A small image classifier, trained from scratch: 24-pixel images, trained on gratings and oriented noise at many angles and scales.
Rows from block 4 of a small image classifier, named by matrix and row number. Rows with one number belong to one channel. Each number is 128 + 24 x the weight over its row's rms, rounded and kept within 0 to 255. All counts start at 0. Numbers have three digits each.
Before each channel's rows are labels from the 100 images, of 14848, where the channel reaches its highest value: "strongest on" is what is common among them; "colour at peak" is the nearest of a few named colours to the mean colour under the peak. Only what is clearly more common there than usual is listed. The data: gratings and oriented noise at many angles and scales.
# convs0: first 3x3 conv (model.blocks.4.convs.0.weight, 64x64x3x3, each kernel summed), inputs 0-63
# convs1: second 3x3 conv (model.blocks.4.convs.1.weight, 64x64x3x3, transposed, each kernel summed), outputs 0-63

strongest on: dashes; coarse
colour at peak: pink
convs0.57:136116099120123090098101080157094100145132115107122180121147146126084102084103113086151139116129084122115093103113171136151150133132119141137160128102091167116144157151134140129136094126129122
convs1.57:115153124096136116112119172143136153134159117144099123104117164185124133141119180140141130121136151171164147168137106141128108131133144148149125132143114126147167116128138149163132090124127212

strongest on: sine grating; very coarse; angle: stripes at 0 degrees
colour at peak: black
convs0.13:129118148142109128097130115131123137090127116136153137123178114142107133133109130130130134132124136123134129138130000138107126144121113125140137038130115131134128127117096129132115126122134120
convs1.13:104121126174134118167138167128123157133135126113115140131121117121129111120116136145127109069137132129136124106133221139063131115120185144144127172140126086155112130109127152131109128146146119

strongest on: filtered noise
colour at peak: black
convs0.52:104116106114143126120125104122141114080103131141126111120146141123113123113151134122103102001123128120157120125144158105175131113154123089135125155131143127137122126126167121140129147131145158
convs1.52:088140102114104109106147133103116078125148123141099156138107137136108152110157119085152092084125131127124112148127180045112137131094144130108137145144114135123115178095148139142142127129109128

strongest on: coloured; dashes; medium
colour at peak: cyan; pink
convs0.3:098151133135142192110117129110122164115136118157072068149084120137120147141141091142122131115103162118158163105165137110127128130103128108114115135130102086125163156146095093132107136129148112
convs1.3:109107113109118125139135130113171148121142125155136095092106129157139102161161172139112161147121115158118105183124136144120132130118138138163123116106159098178134132154118165103098092151124192

strongest on: dashes; square grating; stripes at 0 degrees
colour at peak: white
convs0.36:121091147136124107116092098105110164115140151136096129107130130112145140139115193155113143110101093160099115127116116105140112133128110127087140171133129177129125129129115076114186116079136142
convs1.36:122118155155125105148060131110095145144102191109142107148121135106102139140118104096154113121105154114139117158135105092138139144116120151158106129120117127083072166138110097127122123092156116

strongest on: filtered noise
colour at peak: pink
convs0.9:112105106129134138148163085123088101130189134102094123133088122143104114105079156154121122129110123140142134140149142111119105131122114051164129142122138090103148148130101162122106104110105126
convs1.9:114106131110119142160110099117082172138154112160168119141098153114130139104102162129141143156144125145110126126153137114140152116122098150087136108089088098127101092157150141139136087186146103

strongest on: sawtooth grating; very coarse
colour at peak: brown
convs0.25:156137137086098152170132091133128139122133134139096096132163125123113073119107117099082168144107122125150126126156093138126129111103123153127104153123151154115142148078074107126118096136114082
convs1.25:158135113103106131138147140070154135132122161100144113130127170114160095123147143121176093116110103110132174093120168125111122164126132132123091137131144124107135098156100149101081145141151082

strongest on: filtered noise
colour at peak: brown
convs0.0:120144124149136100139149132087105066113115171111124075154104135101136160136096128173124088123133166110121128119113121157116115110122136127178113088146134122105122139131120113164085142140102086
convs1.0:103141157143100117151084117152127158115106137086111156101165103118128148100112109104138073109114186146147125111135112112110109158154119152075167156120121138149138120122171147136144129115148099

strongest on: square grating; coarse
colour at peak: black
convs0.55:164151106121134103161127154153111141066115153141135158149169089116072144121141106139144130141143089169106125136107135140127131123146128119085078147121128134113134106155151114076116132136086132
convs1.55:092138145088132096154121136135139149154114099124137140145117129165071172119145136162115105106123114176134112132133182161118151113072159147099164137140133087140117161119131138133158121123105119

strongest on: dashes; coloured; very fine
colour at peak: pink
convs0.28:178138044132148112143127158119097089119136142123125129110153170134098150130114101150161115139091145170109155157101132121142116127126101139135105115132080133136119117125094131131100123085159129
convs1.28:096128093150178144149132157149107122105131127151142133158111104117137116105121139112111132106118115148149136162108125077147070105126118150145122135142102170137192103086123128127078123112098103

strongest on: dashes; coloured
colour at peak: green
convs0.61:095114136057153144113135116190119120145122095130191147131147138130104080164136116131126147106125132138104094161134128105107110067142128122100139124118136104153144147127098116121125156127116154
convs1.61:095142128133097149139149072137092131101124114127125115113098137117121118126104125147160163105116123136148128147133129144157121146109110122088157097177174172163144109090107095157087138122172139